Weights of a small contrastive audio-text model: encoder norm batchnorm.
Rows from block 2 of the audio encoder of a small contrastive audio-text model, named by matrix and row number. Rows with one number belong to one channel. Each number is 200 + 20 x the weight over its row's rms, rounded and kept within 0 to 999. All counts start at 0.
After each channel's rows are labels from the 100 clips, of 14848, where the channel reaches its highest value: "responds to" is what is common among them; "band" is the frequency band that holds the peak. Only what is clearly more common there than usual is listed. The data: notes from a synthesiser with random patches.
# convs0: expand pointwise conv (encoder.blocks.2.convs.0.weight, 96x24x1x1), inputs 0-23
# convs1: depthwise 5x5 conv (encoder.blocks.2.convs.1.weight, 96x1x5x5, trained with AdamW), a 5x5 kernel
# convs2: project pointwise conv (encoder.blocks.2.convs.2.weight, 24x96x1x1, transposed), outputs 0-23

convs0.15,174,229,200,200,200,200,235,188,200,200,159,241,200,200,210,188,200,200,200,200,200,174,169,238
convs1.15,194,210,203,198,175,224,205,197,202,217,219,214,195,204,206,178,192,191,174,166,178,170,194,160,153
convs2.15,200,233,238,211,200,179,200,200,200,200,200,200,177,207,200,180,200,249,159,200,200,228,200,225
responds to: drive; gate; noise; filter: high-pass
band: 4000 to 8000 Hz

convs0.63,186,200,200,261,179,184,200,177,200,178,200,200,203,226,200,200,200,247,173,200,200,219,200,200
convs1.63,171,171,200,195,167,196,150,191,187,203,184,191,209,205,203,236,224,221,206,234,213,199,203,218,200
convs2.63,189,162,173,247,200,200,200,200,200,200,200,200,212,200,180,200,200,166,200,200,157,173,200,229
responds to: square
band: 1000 to 2000 Hz

convs0.65,180,215,200,200,182,200,200,200,200,200,171,192,200,207,200,167,170,261,238,200,224,200,200,200
convs1.65,202,196,183,179,182,172,189,182,188,201,213,217,232,190,180,223,214,210,208,228,221,217,239,237,221
convs2.65,176,200,200,200,218,200,200,166,200,200,200,200,229,144,220,175,200,200,200,200,200,176,184,159
responds to: square; pitch class: B
band: 2000 to 4000 Hz

convs0.82,194,246,200,200,149,200,200,200,200,200,200,200,200,200,200,241,193,220,244,200,186,225,200,200
convs1.82,204,192,203,187,211,173,187,211,199,168,247,238,231,233,210,179,190,182,208,195,210,220,218,204,208
convs2.82,239,200,187,217,230,200,200,230,177,200,200,200,200,200,200,178,175,210,169,180,188,200,213,151
responds to: square; pitch class: B
band: 2000 to 4000 Hz

convs0.58,209,233,200,200,200,154,215,200,208,200,200,243,200,200,176,218,200,200,230,236,168,200,192,200
convs1.58,227,226,217,174,188,230,212,188,173,199,218,200,181,178,212,182,192,202,211,257,188,203,216,204,208
convs2.58,200,200,200,174,173,233,219,200,183,200,159,200,200,200,200,180,222,200,200,172,200,238,222,234
responds to: vibrato; inharmonic FM
band: 500 to 1000 Hz

convs0.93,214,200,200,200,200,200,200,200,200,202,229,256,200,200,200,164,200,222,232,236,200,200,165,200
convs1.93,155,185,209,187,205,157,195,196,202,199,158,194,192,167,188,188,198,211,220,231,200,206,183,183,183
convs2.93,216,219,200,200,200,200,200,200,200,166,233,228,200,200,140,200,200,200,200,200,200,200,200,151
responds to: square; pitch class: B
band: 4000 to 8000 Hz

convs0.38,211,200,222,200,179,183,163,217,200,200,200,200,182,235,220,229,156,200,200,165,185,179,200,200
convs1.38,204,202,195,188,184,231,215,220,208,200,193,205,210,193,171,187,200,202,180,173,205,193,201,160,138
convs2.38,200,200,200,200,200,200,152,150,182,200,200,234,200,228,200,234,182,200,190,200,172,191,200,200
responds to: drive; narrow pulse
band: 0 to 250 Hz

convs0.10,200,147,200,200,200,200,200,207,200,200,208,228,157,200,222,228,200,200,200,163,206,200,210,235
convs1.10,229,234,236,213,233,196,232,232,219,200,180,176,200,193,191,194,192,194,191,180,185,180,180,183,195
convs2.10,200,187,174,185,200,175,200,159,182,200,200,270,200,200,200,200,200,200,200,200,190,175,180,200
responds to: square; triangle
band: 500 to 1000 Hz

convs0.33,151,200,200,200,200,215,200,200,161,200,200,200,200,200,222,200,177,168,200,176,200,200,147,200
convs1.33,225,223,228,241,223,205,206,210,215,213,190,200,231,225,217,185,199,189,201,210,189,176,189,183,158
convs2.33,214,200,200,200,200,200,221,200,200,242,200,200,200,200,160,147,200,238,170,222,200,200,200,200
responds to: square
band: 500 to 1000 Hz

convs0.75,200,200,187,223,222,211,221,168,216,200,168,216,200,221,175,200,232,197,177,200,226,159,186,200
convs1.75,167,165,195,194,179,201,206,216,204,232,236,238,222,230,229,196,192,197,197,181,197,192,189,185,204
convs2.75,220,208,216,205,235,185,200,200,200,223,178,212,177,200,200,160,200,234,223,200,189,231,235,200
responds to: drive; harmonic FM
band: 4000 to 8000 Hz

convs0.14,200,200,170,200,210,222,232,200,200,200,224,241,169,178,200,216,200,200,200,168,200,173,234,188
convs1.14,184,214,204,192,220,180,208,196,182,188,236,226,211,188,203,237,235,218,191,185,192,221,221,201,159
convs2.14,200,175,222,200,171,225,200,200,200,200,178,200,200,173,200,200,162,200,200,200,200,200,200,266
responds to: triangle; gate
band: 500 to 1000 Hz

convs0.8,225,200,200,178,200,200,217,200,200,229,200,200,163,180,179,200,180,186,156,200,232,238,212,200
convs1.8,212,186,188,206,210,254,239,228,210,217,179,197,213,198,222,187,187,196,196,188,218,209,236,211,184
convs2.8,166,185,200,211,214,200,166,200,186,200,200,235,227,200,221,173,226,230,200,242,200,200,200,200
responds to: triangle; square
band: 500 to 1000 Hz

convs0.45,219,240,183,200,200,211,200,230,211,221,167,200,200,200,219,222,200,153,200,196,219,200,166,200
convs1.45,197,187,201,176,207,205,194,202,174,180,197,194,209,184,183,224,212,220,225,202,159,167,181,162,169
convs2.45,219,200,200,200,200,200,200,200,200,200,200,195,136,200,200,228,197,236,200,179,191,200,227,158
responds to: square; pitch class: A#
band: 2000 to 4000 Hz

convs0.52,200,200,200,200,237,212,215,249,178,200,244,200,159,200,185,200,200,200,216,200,186,200,175,200
convs1.52,202,180,191,194,203,209,171,215,178,189,189,185,198,169,213,187,184,236,190,204,188,246,237,176,207
convs2.52,200,200,180,200,225,229,225,179,200,183,229,200,189,169,239,200,200,200,199,198,200,239,225,173
responds to: square
band: 500 to 1000 Hz

convs0.95,200,236,233,195,200,181,174,200,200,170,230,200,176,200,166,200,209,231,200,200,159,200,200,200
convs1.95,202,215,206,219,199,196,221,230,236,197,215,194,170,184,176,164,170,204,233,207,189,193,204,223,226
convs2.95,200,200,200,235,200,224,238,228,234,206,200,222,200,200,200,152,200,200,200,239,200,200,189,200
responds to: drive; glide; narrow pulse
band: 0 to 250 Hz

convs0.24,215,200,200,199,200,200,200,247,200,200,200,200,200,200,200,182,275,200,200,233,200,200,186,200
convs1.24,183,178,188,197,184,229,209,213,225,222,163,186,191,203,236,184,207,201,223,240,169,189,194,191,192
convs2.24,177,209,186,200,200,200,223,260,200,213,227,224,166,200,200,180,200,182,178,229,200,200,200,200
responds to: triangle; pitch class: C#; square
band: 500 to 1000 Hz

convs0.36,200,224,200,200,200,171,200,183,200,200,200,243,161,175,165,200,200,217,212,221,200,215,239,200
convs1.36,213,215,202,185,177,198,205,207,209,202,272,211,208,186,171,179,181,208,214,218,202,211,197,189,176
convs2.36,242,211,200,200,179,200,200,252,212,215,200,195,218,200,224,151,223,180,200,192,200,200,200,200
responds to: vibrato; glide; gate; square
band: 500 to 1000 Hz

convs0.47,200,237,200,200,183,200,174,200,200,224,220,200,220,164,164,178,215,200,184,171,200,183,200,165
convs1.47,173,173,207,163,177,194,226,238,219,225,194,199,224,228,196,210,223,214,189,212,197,188,173,195,194
convs2.47,171,200,187,200,200,177,200,200,249,164,200,187,246,179,232,200,189,200,213,200,215,188,200,200
responds to: drive; narrow pulse
band: 0 to 250 Hz

convs0.23,200,200,200,200,200,210,194,200,200,226,154,200,210,167,200,191,186,223,233,200,200,238,200,153
convs1.23,166,172,185,185,169,169,170,171,170,167,195,211,212,187,207,203,211,223,193,207,193,201,221,214,206
convs2.23,218,171,200,219,254,192,200,200,210,184,200,170,200,163,200,200,200,184,212,200,220,200,200,159
responds to: square
band: 1000 to 2000 Hz

convs0.53,233,218,238,200,226,156,228,200,200,200,200,242,200,217,229,200,200,200,216,187,200,193,200,200
convs1.53,198,203,226,239,232,181,200,246,232,221,187,182,199,184,186,211,217,189,183,191,219,211,186,187,188
convs2.53,200,200,156,167,183,168,200,200,230,172,218,200,200,200,231,200,233,177,200,200,197,173,200,200
responds to: triangle; square
band: 500 to 1000 Hz

convs0.4,230,200,165,200,196,200,200,200,200,200,200,239,200,200,182,240,200,200,200,164,183,200,173,241
convs1.4,215,229,226,202,184,201,223,217,181,204,206,217,201,192,194,193,171,171,190,201,185,169,161,165,175
convs2.4,189,200,200,241,200,200,234,200,200,154,200,164,183,200,200,169,200,200,200,200,180,234,180,200
responds to: drive; noise
band: 4000 to 8000 Hz; 1000 to 2000 Hz

convs0.56,209,200,200,200,200,232,217,223,200,200,175,200,200,200,200,200,200,126,206,171,200,186,200,223
convs1.56,171,216,218,206,192,243,232,194,159,167,231,179,195,206,209,182,199,201,202,188,202,211,213,204,222
convs2.56,169,200,208,200,236,200,180,161,200,200,224,234,236,200,200,233,200,218,220,212,200,200,200,220
responds to: vibrato; glide; square
band: 2000 to 4000 Hz

convs0.35,200,200,200,200,200,200,165,182,190,193,216,214,200,214,200,187,224,200,200,123,220,200,200,213
convs1.35,188,191,180,188,197,186,194,198,197,178,177,209,189,203,181,184,235,232,225,212,213,229,249,214,224
convs2.35,235,200,200,200,231,200,200,248,200,200,200,225,160,200,200,252,200,200,185,200,200,200,200,200
responds to: vibrato; triangle; square
band: 500 to 1000 Hz

convs0.76,211,156,224,200,194,176,200,222,218,203,184,222,203,231,200,166,200,229,171,200,217,175,200,200
convs1.76,196,210,189,189,205,194,228,196,182,191,235,245,192,183,194,227,217,178,174,195,195,225,167,174,193
convs2.76,179,237,177,164,200,225,233,178,200,229,200,224,200,200,183,200,232,204,200,187,200,222,214,211
responds to: drive; gate
band: 250 to 500 Hz